{
  "hop_length": 160,
  "activation": "gelu",
  "moe_every": 1,
  "expert_mlp_ratio": 0.5,
  "layers": 6,
  "lr": 0.0023,
  "steps": 4900,
  "lr_schedule": "cosine"
}
Rows from block 3 of a small multi-label audio tagger, named by matrix and row number. Rows with one number within an expert belong to one neuron, the router's apart. Each number is 50 + 12 x the weight over its row's rms, rounded and kept within 0 to 99. All counts start at 0. After the name is the row's rms in percent of the matrix's.
After each expert's rows are labels from the 100 clips, of 14848, where the router gives the expert most weight on average: "strongest on" is what is common among them. Only what is clearly more common there than usual is listed. The data: melodies that start on their tonic, played by one synthesised instrument.
# router: slot weights (model.blocks.3.mlp.router.weight, 64x160, trained with AdamW), inputs 120-159
# up: expert up (model.blocks.3.mlp.up, 32x80x160), inputs 120-159
# down: expert down (model.blocks.3.mlp.down, 32x160x80, transposed), outputs 120-159

# expert 28
router.56 099:50 40 64 31 31 47 58 50 42 66 47 54 66 56 39 40 49 19 66 46 47 54 56 51 65 48 58 28 62 65 59 67 44 56 50 41 39 45 37 47
router.57 096:30 46 60 46 50 62 40 59 54 64 39 51 63 54 50 50 45 32 36 41 75 39 45 43 41 47 56 23 66 64 62 60 42 63 48 48 37 52 47 30
up.2 100:51 50 74 39 62 30 59 41 42 43 70 52 52 41 24 89 54 47 44 52 45 69 49 38 47 43 45 74 33 48 64 71 41 60 23 51 41 79 61 45
down.2 100:41 38 47 30 65 47 64 51 49 53 27 50 49 34 51 53 49 32 33 74 43 64 62 59 68 34 66 52 54 78 40 39 64 45 51 58 42 32 74 59
up.3 101:57 51 53 63 61 59 27 56 46 45 40 53 53 53 49 59 55 64 51 43 68 52 56 27 69 37 43 38 63 86 26 26 61 59 63 64 29 52 56 51
down.3 101:30 60 64 45 61 59 62 63 64 55 58 63 82 49 38 48 59 12 57 49 55 34 36 94 55 56 73 49 54 50 53 44 49 45 57 59 48 74 42 62
up.4 093:53 57 32 40 67 64 66 62 46 34 70 49 37 72 71 47 31 56 52 58 46 46 52 60 52 30 58 63 52 34 45 50 66 56 30 31 48 43 58 46
down.4 092:48 71 42 51 67 51 53 28 53 67 68 62 60 44 53 47 38 50 58 42 51 22 54 40 30 65 50 42 28 39 86 61 54 65 50 41 48 60 31 41
strongest on: the note C#; staccato; horn-like; instrument: bass guitar-like

# expert 29
router.58 117:27 44 47 43 46 59 76 35 67 57 30 47 57 46 44 64 34 30 39 49 58 39 55 40 52 55 57 33 56 38 54 60 27 49 53 37 32 53 43 49
router.59 105:48 72 58 44 48 38 50 43 72 57 25 66 57 50 41 58 52 41 44 59 58 48 46 41 56 39 34 55 37 64 37 77 49 30 58 60 51 35 62 70
up.4 113:41 64 52 29 55 49 41 55 55 53 58 54 49 77 39 49 52 41 38 47 55 64 35 25 62 64 39 46 63 63 61 41 33 46 59 63 66 43 70 69
down.4 112:63 38 45 50 59 32 56 52 47 28 41 45 62 54 50 26 59 56 87 44 42 67 60 57 34 45 46 50 57 57 65 41 37 45 59 46 51 31 59 45
up.5 096:74 54 70 59 32 41 69 47 47 40 46 64 63 69 54 57 42 55 43 63 63 68 67 48 68 31 40 33 61 51 50 65 62 24 42 48 44 70 46 61
down.5 092:52 45 60 55 58 35 55 61 65 63 30 61 53 34 55 69 29 30 57 47 37 41 60 43 48 54 66 53 44 56 54 61 57 65 40 59 60 42 31 52
up.6 109:57 81 44 60 50 55 58 48 53 31 60 43 52 44 60 45 50 50 42 51 32 38 57 58 64 54 29 85 62 43 57 64 46 33 77 52 36 69 24 56
down.6 099:46 50 68 49 51 66 52 38 66 60 51 70 42 31 27 42 56 50 53 63 51 50 63 54 54 25 42 63 60 45 68 49 26 29 37 45 41 35 69 27
strongest on: the note C; the note A#; the note D#; the note F

# expert 30
router.60 096:53 50 26 43 48 43 37 63 64 64 51 47 53 47 57 52 48 63 41 40 56 45 53 39 63 54 34 47 37 46 72 47 46 44 40 45 54 52 56 40
router.61 089:45 34 40 39 57 61 51 34 67 52 59 40 51 46 48 40 35 56 49 57 69 37 68 31 68 32 36 30 68 56 71 41 54 47 55 58 45 74 42 64
up.9 096:70 53 65 46 51 56 51 32 51 40 61 50 47 59 48 47 31 34 64 56 63 46 55 58 56 43 51 57 75 46 53 55 42 55 50 64 43 52 35 40
down.9 099:45 38 64 41 49 61 51 43 72 52 60 32 43 39 71 43 61 61 62 54 43 37 65 50 27 65 70 43 24 37 49 29 30 44 53 43 38 52 40 36
up.10 106:77 51 50 63 37 41 42 44 37 44 53 51 51 53 47 60 39 44 52 61 75 63 49 44 54 42 55 55 46 66 55 53 67 41 38 48 42 43 52 57
down.10 099:52 52 49 62 55 39 63 45 37 43 54 41 52 50 29 47 59 63 40 68 49 37 18 43 20 28 40 64 60 42 61 36 53 65 26 46 58 63 47 51
up.11 099:49 34 62 38 54 35 40 48 36 46 59 20 41 58 51 35 52 40 57 51 30 52 48 39 54 42 50 60 54 44 68 61 47 52 40 54 62 40 59 71
down.11 093:60 57 44 61 33 61 39 58 42 46 48 40 48 56 60 60 64 39 48 63 69 38 48 51 56 54 58 37 65 35 43 37 36 58 34 43 60 56 49 56
strongest on: the note A#; the note G#; sine tone

# expert 22
router.44 084:32 59 60 39 44 46 63 38 51 54 62 61 52 67 28 63 65 36 58 58 36 49 68 32 44 50 47 32 41 38 54 67 43 63 57 32 54 69 35 66
router.45 099:60 49 57 47 65 68 69 58 51 37 53 39 35 74 51 53 55 42 51 47 33 64 45 47 66 52 54 66 29 49 44 65 66 59 60 50 73 41 75 54
up.7 091:63 61 39 77 61 52 59 39 56 58 46 57 43 44 48 58 55 63 41 72 43 69 52 58 54 20 27 43 69 39 61 55 56 59 44 52 64 59 46 53
down.7 097:57 48 57 67 65 47 37 56 55 72 63 37 34 49 64 64 63 31 58 37 57 43 35 37 47 54 60 48 27 38 58 31 23 58 76 33 35 61 38 59
up.8 104:39 65 51 49 60 58 21 43 50 57 61 38 42 62 38 60 31 27 53 76 33 50 42 30 53 37 55 42 82 29 54 72 36 46 56 62 66 49 57 67
down.8 101:57 53 76 57 70 50 35 74 61 53 69 56 66 64 49 43 50 16 54 67 46 56 33 36 72 62 56 54 38 50 50 60 59 78 47 39 38 57 66 39
up.9 101:45 58 26 56 56 57 63 56 59 49 44 44 53 47 45 60 37 39 41 63 72 36 44 39 56 50 30 34 47 69 50 36 40 61 51 40 60 42 70 66
down.9 103:78 56 51 36 54 45 59 46 41 48 51 31 54 50 71 64 37 54 58 24 43 57 38 42 57 49 33 43 52 49 41 54 49 49 48 51 46 35 38 52
strongest on: the note G#; the note C#; plucked string-like

# expert 19
router.38 101:61 51 59 28 36 61 78 19 60 58 63 58 32 73 44 56 48 32 73 40 40 45 44 63 53 72 41 33 31 46 73 39 45 43 61 47 70 49 56 54
router.39 105:54 61 38 35 48 42 53 36 32 44 55 58 43 70 30 74 48 44 67 49 51 64 35 36 61 71 43 37 44 32 67 36 29 59 72 34 58 50 74 52
up.0 113:52 26 50 45 42 58 52 55 25 51 48 51 33 72 48 44 49 44 48 34 45 46 52 44 50 53 56 30 37 56 58 60 35 70 65 35 28 44 48 73
down.0 106:37 63 20 62 65 40 37 45 28 45 44 37 47 39 62 45 67 50 48 44 52 71 68 68 36 69 54 65 28 49 42 46 46 43 52 47 44 39 55 37
up.1 102:61 36 61 52 38 63 69 60 44 39 41 70 61 68 47 42 43 41 58 44 46 25 57 63 54 47 42 54 29 50 66 46 55 49 52 63 73 54 39 33
down.1 099:42 63 31 68 42 42 58 64 52 27 55 48 51 37 64 36 67 46 54 57 45 43 42 49 53 61 56 65 60 50 35 67 51 41 48 64 43 42 61 30
up.2 097:44 60 39 51 38 45 50 34 49 54 71 51 55 79 40 44 55 52 59 44 28 55 49 46 47 49 62 47 56 78 56 50 49 32 46 41 47 69 61 31
down.2 100:71 57 50 68 55 15 48 45 52 43 65 64 45 30 69 59 54 56 42 44 73 53 50 48 48 11 71 60 63 57 38 40 41 30 60 45 43 56 39 55
strongest on: the note A; plucked string-like; thin (high-pass); harpsichord-like

# expert 14
router.28 098:40 42 43 41 45 44 42 56 45 43 56 73 46 27 53 53 53 71 34 59 28 46 51 60 40 60 77 33 74 57 61 63 39 44 42 72 38 59 44 56
router.29 085:39 27 53 59 44 87 34 32 60 65 41 56 44 67 55 42 46 48 33 29 54 56 64 49 27 57 70 47 42 41 44 38 39 54 47 32 54 64 47 34
up.7 091:53 66 40 56 35 31 56 58 62 38 55 38 47 65 47 57 79 46 57 46 54 37 37 54 54 56 66 33 46 32 54 48 82 37 20 53 50 50 48 29
down.7 092:65 54 44 40 49 66 56 72 73 48 41 55 38 53 53 64 50 39 43 56 49 63 54 63 32 47 40 59 60 48 53 49 65 64 68 63 30 38 75 64
up.8 099:44 44 67 69 43 61 63 55 48 48 55 42 54 24 51 55 52 45 32 47 48 61 54 64 56 53 48 60 55 71 57 22 62 46 42 49 43 49 56 50
down.8 098:44 34 46 45 63 43 44 62 50 63 44 46 46 51 49 62 58 59 61 45 30 62 50 38 77 59 33 77 53 31 39 41 47 35 45 37 46 59 38 49
up.9 098:68 57 55 28 51 52 51 63 33 57 64 46 70 60 60 47 50 68 36 65 47 60 70 59 65 65 62 43 61 45 53 56 50 40 47 50 60 62 41 40
down.9 106:32 45 40 65 45 57 54 54 56 75 63 52 51 22 79 43 35 45 78 32 57 25 56 50 53 51 37 67 49 52 46 58 41 45 61 72 43 52 54 43
strongest on: the note C; the note G; reverberation; tonic: C

# expert 18
router.36 098:48 53 48 31 51 50 68 59 45 53 60 32 72 73 56 61 24 37 63 32 43 42 62 69 40 54 65 45 51 38 31 46 32 68 57 38 49 72 74 51
router.37 122:31 61 65 56 47 60 57 32 55 60 41 54 48 48 44 68 35 31 49 30 46 45 65 59 53 47 66 34 65 36 54 60 19 46 49 33 36 60 42 54
up.9 102:58 63 52 57 52 49 61 59 45 39 52 52 64 33 51 60 50 58 45 63 45 46 45 73 56 54 44 34 49 30 38 44 61 43 38 53 64 55 51 54
down.9 093:52 63 42 37 62 60 36 42 58 67 50 55 49 38 50 48 53 61 56 72 67 62 50 60 48 39 42 58 58 46 45 51 47 48 60 41 48 40 12 80
up.10 095:34 39 52 35 54 78 54 62 37 34 51 57 38 48 39 59 61 31 68 41 48 73 55 38 29 51 65 67 58 55 45 37 50 69 41 40 61 45 51 40
down.10 094:63 71 57 50 43 41 54 50 54 56 51 54 46 36 21 54 37 78 52 29 12 58 44 41 56 37 44 40 56 63 36 33 33 46 30 46 35 63 36 56
up.11 102:44 34 46 60 25 72 66 39 27 22 57 56 72 42 63 52 31 40 52 55 53 51 50 54 53 54 44 49 48 39 78 27 55 51 58 45 54 58 38 36
down.11 103:48 37 72 56 43 31 31 72 62 40 63 42 38 71 49 60 48 66 35 41 30 31 33 61 43 48 38 53 62 42 40 46 23 54 69 63 52 36 54 36
strongest on: the note F#; tonic: F#; organ-like; instrument: harpsichord-like

# expert 27
router.54 102:30 57 29 41 57 30 58 26 37 54 70 36 31 50 42 71 64 41 60 61 61 57 33 49 50 63 65 49 63 43 50 51 49 64 54 62 42 59 45 36
router.55 094:37 64 70 49 54 35 61 34 41 45 67 37 51 37 26 71 55 45 49 52 72 39 48 39 62 62 54 33 37 57 73 58 22 65 43 45 30 51 53 32
up.2 093:86 61 39 40 46 68 54 48 48 59 55 54 36 51 54 55 25 55 59 51 62 43 55 50 36 70 53 39 21 53 36 48 49 64 65 49 48 65 55 40
down.2 095:61 35 48 52 24 19 59 50 50 48 52 46 33 32 46 53 38 52 41 35 63 41 35 49 32 34 44 39 68 56 57 44 38 34 80 53 44 34 54 63
up.3 107:65 42 38 68 51 57 57 28 53 52 60 42 44 57 58 50 53 62 57 62 57 48 38 44 38 65 49 09 47 53 44 53 56 46 67 43 51 79 41 45
down.3 103:37 42 61 62 60 37 57 71 38 48 49 40 24 43 61 56 50 61 56 50 37 52 53 53 62 28 61 31 59 71 50 53 56 49 59 56 54 54 39 50
up.4 091:21 53 39 81 61 33 47 44 50 40 56 36 39 58 45 48 26 67 45 53 54 29 66 49 50 44 62 60 54 40 38 46 52 37 33 63 26 42 55 54
down.4 101:37 77 42 59 56 35 56 46 47 59 48 40 62 28 43 60 68 57 49 35 46 32 41 55 55 48 41 59 61 59 53 30 23 22 36 41 62 59 57 54
strongest on: the note D; the note G; reverberation; tonic: G

# expert 6
router.12 095:47 26 68 59 52 69 35 66 34 33 54 51 70 49 60 28 46 44 52 61 36 27 56 36 34 32 66 39 39 26 33 58 29 52 47 45 63 66 46 65
router.13 115:28 47 50 55 47 71 71 39 59 53 32 59 59 56 41 52 45 47 49 35 51 50 57 48 42 48 66 39 63 45 65 60 18 57 48 44 43 62 39 48
up.2 105:68 45 53 54 53 56 64 54 52 58 62 61 54 58 59 38 51 58 29 49 68 50 47 44 27 42 65 57 75 77 50 39 61 47 46 59 45 53 53 65
down.2 101:33 66 42 46 53 75 61 56 42 48 31 30 52 17 60 41 59 56 40 44 47 43 40 36 60 73 42 26 54 52 45 42 36 56 81 52 65 44 77 49
up.3 101:40 71 43 43 55 50 38 77 62 57 35 54 37 70 40 66 36 53 58 25 40 80 68 33 54 64 59 63 44 52 41 27 57 49 36 50 56 32 62 46
down.3 104:39 51 49 55 31 46 71 59 49 39 49 51 73 52 48 68 50 41 26 68 33 64 69 47 42 48 35 46 35 61 42 48 38 48 55 40 67 44 71 77
up.4 099:53 57 26 46 43 44 36 36 65 25 65 65 25 53 36 63 38 41 54 55 43 58 35 58 60 46 36 35 46 36 30 28 62 69 43 32 53 40 66 45
down.4 107:53 32 47 45 58 50 40 49 42 43 60 57 57 40 60 49 42 08 92 50 53 17 25 56 48 62 46 44 44 41 57 50 48 47 51 55 59 61 62 55
strongest on: the note B; the note E; tonic: B; the note F#

# expert 20
router.40 102:37 49 58 47 50 62 52 39 48 57 42 47 61 65 31 55 37 36 53 32 48 55 54 48 42 41 76 48 53 35 46 64 13 45 43 32 48 47 28 57
router.41 102:34 38 76 55 42 51 31 55 54 43 41 39 65 59 36 59 67 47 55 44 45 59 36 52 33 45 36 63 58 63 43 78 59 48 53 30 40 46 53 51
up.0 103:29 51 60 76 48 87 40 40 48 41 40 33 37 51 47 65 56 40 70 53 46 50 45 57 50 41 47 41 63 46 47 58 33 71 55 47 65 29 44 42
down.0 100:33 69 38 59 21 56 53 60 48 18 47 41 51 55 66 30 44 46 65 54 63 47 63 47 56 46 65 45 48 31 17 56 66 39 31 48 46 45 42 37
up.1 105:34 53 59 56 43 61 85 56 46 29 29 54 54 27 56 61 33 47 49 37 69 37 46 34 58 66 54 43 54 54 52 59 51 69 48 60 39 48 34 52
down.1 101:61 59 33 54 60 60 43 60 67 58 49 48 34 39 40 68 36 40 65 60 59 57 48 63 43 51 57 45 43 42 54 55 55 42 53 51 42 86 48 82
up.2 091:33 45 49 63 68 36 21 46 63 24 64 32 62 49 33 47 56 65 50 39 61 40 57 59 54 55 50 31 62 60 51 47 42 65 52 60 37 42 45 40
down.2 092:78 52 43 56 35 35 69 44 34 53 64 51 52 49 86 51 58 58 57 62 70 54 52 61 45 41 53 45 59 34 68 48 39 62 56 49 47 45 28 52
strongest on: the note A#; saw pad; tonic: A#

# expert 16
router.32 089:39 56 45 39 57 64 36 38 40 59 48 40 41 34 45 38 54 45 49 35 62 35 53 71 31 75 55 62 66 36 32 24 25 41 67 48 71 45 47 54
router.33 103:49 68 50 43 31 68 51 29 32 52 54 42 43 67 45 39 49 32 55 66 36 55 56 51 63 64 51 29 50 65 52 62 49 71 47 56 54 73 54 55
up.4 103:43 62 63 63 39 28 40 54 58 61 41 50 54 55 39 47 43 37 47 58 65 26 61 52 35 60 53 58 38 55 45 65 51 46 48 50 50 22 42 44
down.4 094:27 37 70 35 51 55 46 49 73 48 58 49 31 61 32 48 53 40 43 45 40 84 36 46 75 68 37 51 34 58 62 35 50 30 44 68 34 38 59 56
up.5 097:64 72 48 43 61 52 59 48 45 44 37 41 85 48 54 37 50 74 41 32 53 35 42 59 56 39 44 57 36 39 41 54 56 51 59 40 60 45 53 70
down.5 102:57 62 63 38 61 41 49 48 71 58 54 45 39 51 33 64 53 47 48 54 53 48 55 39 54 79 40 72 52 47 52 60 75 44 53 36 34 56 40 38
up.6 112:51 51 55 51 55 44 58 51 60 35 23 56 36 45 38 35 68 57 33 43 38 50 73 65 50 48 57 46 46 62 85 59 62 54 41 36 39 47 27 52
down.6 103:27 46 58 45 62 35 54 19 54 66 47 55 56 58 51 48 56 25 53 64 67 74 47 45 64 50 40 63 63 43 33 40 48 47 77 60 61 39 36 56
strongest on: bass guitar-like; thin (high-pass)

# expert 25
router.50 104:59 61 62 66 28 50 40 62 66 58 61 43 59 62 51 49 49 59 61 52 43 46 37 29 61 61 42 44 54 43 63 37 25 64 50 57 53 63 34 57
router.51 127:23 66 51 57 53 61 66 24 51 64 32 52 56 48 40 70 43 35 45 38 42 50 47 50 48 46 59 28 63 31 53 57 33 45 47 43 34 51 32 46
up.2 111:54 22 50 51 54 69 53 52 50 81 66 64 44 33 49 62 58 45 47 41 53 35 29 42 47 46 47 61 60 32 50 50 34 54 49 47 64 47 37 54
down.2 110:45 43 52 48 34 36 39 58 37 53 48 63 51 64 48 74 53 63 41 63 54 49 42 55 47 56 43 22 32 77 38 46 37 74 38 59 72 42 65 39
up.3 100:50 36 64 49 60 66 48 53 36 35 37 45 42 44 59 65 37 41 39 50 72 46 66 45 63 48 59 44 66 58 31 60 53 22 34 59 61 67 42 40
down.3 103:19 54 68 52 24 46 50 32 63 38 61 43 68 57 46 35 53 49 44 48 61 45 54 51 60 56 43 46 49 61 43 41 52 58 64 26 33 56 72 49
up.4 110:69 55 54 20 42 30 41 60 38 39 55 58 50 58 44 50 60 48 58 62 53 68 56 51 65 49 42 42 68 37 41 44 42 44 29 45 36 28 52 44
down.4 111:59 31 38 57 71 39 53 31 29 31 44 58 58 59 75 34 42 72 78 63 39 49 12 69 65 68 63 43 48 39 48 44 55 43 53 50 44 56 52 50
strongest on: the note D#; reverberation; the note C#; pace: slow

# expert 3
router.6 093:29 33 32 43 34 39 48 53 43 49 57 47 44 42 58 54 47 48 58 40 36 38 57 54 39 52 72 26 41 38 32 65 26 30 67 28 42 63 45 45
router.7 102:43 44 51 39 55 50 40 45 35 62 71 54 63 54 61 50 38 45 53 55 28 50 49 53 25 47 56 62 58 39 27 59 48 43 46 49 56 42 43 51
up.0 099:53 22 34 50 44 54 52 37 50 52 28 51 59 34 37 43 21 57 63 68 66 55 40 47 58 48 42 42 39 71 54 51 76 58 64 53 24 68 45 59
down.0 102:40 72 35 52 54 49 56 73 68 57 46 39 52 62 37 54 64 37 34 45 69 42 48 31 56 49 58 68 51 45 60 63 46 37 66 39 45 65 30 42
up.1 098:37 64 38 55 20 64 39 44 43 55 42 52 37 65 61 58 33 62 48 48 38 53 64 49 39 51 34 31 40 38 62 63 48 57 64 62 48 40 43 52
down.1 100:59 50 50 58 62 49 63 52 56 53 56 42 70 70 56 58 46 53 43 45 52 43 48 10 92 40 45 57 60 75 39 58 38 46 51 56 55 63 50 69
up.2 097:51 61 59 37 45 54 50 36 44 45 61 42 54 30 41 58 47 32 62 47 53 28 53 42 70 67 91 44 76 41 50 62 35 64 51 42 68 53 36 58
down.2 095:49 59 33 45 43 41 64 55 43 56 55 67 51 34 37 46 73 42 51 40 48 49 49 38 68 41 47 52 43 61 53 44 50 50 55 50 55 50 48 61
strongest on: the note E; the note D; square lead; clarinet-like

# expert 15
router.30 093:69 31 66 46 47 51 65 55 55 37 54 57 43 78 51 46 68 49 44 23 52 73 58 41 65 53 44 24 48 55 43 47 53 45 59 59 31 60 39 64
router.31 097:52 53 46 72 53 44 47 61 69 34 45 49 62 47 58 38 50 36 51 51 35 60 53 54 66 49 28 51 38 44 36 52 52 50 58 50 41 41 41 76
up.4 093:54 48 67 47 43 35 34 67 41 48 53 67 64 42 65 59 53 50 69 45 47 58 52 38 23 35 47 39 51 36 43 46 82 30 54 60 44 40 70 42
down.4 091:46 56 34 54 33 50 53 55 37 46 48 31 63 51 59 54 51 47 43 50 16 42 49 48 53 66 50 63 34 59 43 53 39 27 41 44 53 54 62 71
up.5 094:57 57 42 55 42 35 62 57 69 67 50 47 44 24 76 49 45 52 50 43 54 50 24 32 44 29 44 43 53 39 41 41 67 43 43 34 48 42 60 32
down.5 103:46 29 68 35 46 55 40 44 50 55 61 58 47 65 45 47 48 55 67 46 46 46 61 82 53 57 51 45 50 63 57 46 33 47 62 54 40 50 62 53
up.6 100:47 42 58 59 58 57 41 50 49 71 25 63 49 22 51 49 52 83 52 41 45 68 38 31 71 68 42 69 61 35 44 61 64 43 47 37 70 53 34 33
down.6 105:53 68 36 28 38 67 40 47 60 62 39 40 66 67 47 60 55 51 33 55 48 54 65 63 48 52 70 54 43 50 28 46 34 58 62 55 63 70 40 62
strongest on: staccato; the note C; the note D#; the note A

# expert 9
router.18 102:44 43 64 47 42 29 54 35 43 52 76 57 43 39 66 46 40 46 46 46 31 46 38 69 37 62 47 61 52 25 54 26 38 57 28 50 31 59 50 49
router.19 120:29 46 56 44 60 61 61 33 67 43 34 53 62 56 36 59 45 44 49 37 50 51 54 46 50 61 66 28 58 38 64 57 28 50 45 40 42 60 34 41
up.2 088:35 61 31 53 19 45 50 65 43 35 74 42 53 64 37 54 55 60 49 46 54 47 65 55 55 55 71 38 24 35 47 61 34 49 62 68 32 53 42 35
down.2 087:35 49 54 35 48 51 44 49 39 65 55 49 48 44 52 31 45 40 41 66 34 69 41 53 33 48 62 51 56 50 53 28 68 31 62 39 51 47 04 73
up.3 101:50 56 37 52 47 62 51 33 51 43 47 32 54 45 53 42 55 52 43 57 50 46 31 40 23 44 32 45 46 45 56 51 49 54 51 33 53 66 42 62
down.3 091:59 48 45 37 39 57 53 45 33 54 41 53 50 58 52 38 45 77 79 40 44 42 57 64 52 55 54 35 61 60 54 50 37 47 45 37 38 36 55 79
up.4 102:58 55 25 44 54 47 67 41 69 52 44 65 42 52 65 62 66 56 44 59 53 31 57 47 61 40 39 64 58 52 69 40 57 59 47 45 51 70 58 75
down.4 106:61 64 39 54 53 32 58 52 47 45 82 60 43 47 65 46 32 29 71 70 47 57 63 37 64 41 31 48 51 38 41 51 52 77 54 40 45 41 29 45
strongest on: the note A; the note D; rumble; tonic: A

# expert 12
router.24 090:36 63 67 37 49 53 77 19 53 49 41 42 42 62 40 49 36 42 49 39 28 48 59 43 68 53 70 38 48 50 56 49 28 49 48 51 44 49 71 56
router.25 098:67 72 41 45 75 55 70 22 46 48 61 61 50 76 41 47 60 65 39 50 48 47 51 46 57 66 45 55 55 59 46 28 57 54 39 24 71 40 52 48
up.11 089:59 31 35 57 39 19 39 71 52 45 58 37 31 45 52 69 63 60 49 50 64 56 46 36 37 48 46 63 54 60 47 45 69 42 63 54 50 38 32 48
down.11 096:48 62 57 52 58 40 39 73 56 47 50 64 54 49 33 63 49 49 54 44 65 52 53 64 32 81 41 58 63 48 59 45 50 36 42 36 29 64 41 64
up.12 105:50 47 40 53 31 57 54 47 53 38 64 46 52 66 41 44 50 71 45 53 51 34 43 46 46 53 77 30 59 42 36 69 47 49 38 49 44 42 55 45
down.12 100:68 51 55 50 31 37 35 58 50 61 39 45 45 51 81 65 50 49 58 52 45 42 47 46 42 43 33 42 39 51 77 48 59 34 33 32 42 41 48 71
up.13 108:69 70 53 47 45 56 58 38 58 52 45 56 58 45 72 77 46 56 55 54 60 50 50 57 58 54 39 51 35 29 63 34 49 68 24 62 46 55 68 39
down.13 110:66 32 48 50 33 51 30 57 41 49 43 39 20 50 69 46 42 62 31 55 70 36 43 51 40 69 45 52 65 57 27 54 48 45 48 53 54 57 59 54
strongest on: the note A#; the note D#; harpsichord-like; tonic: D#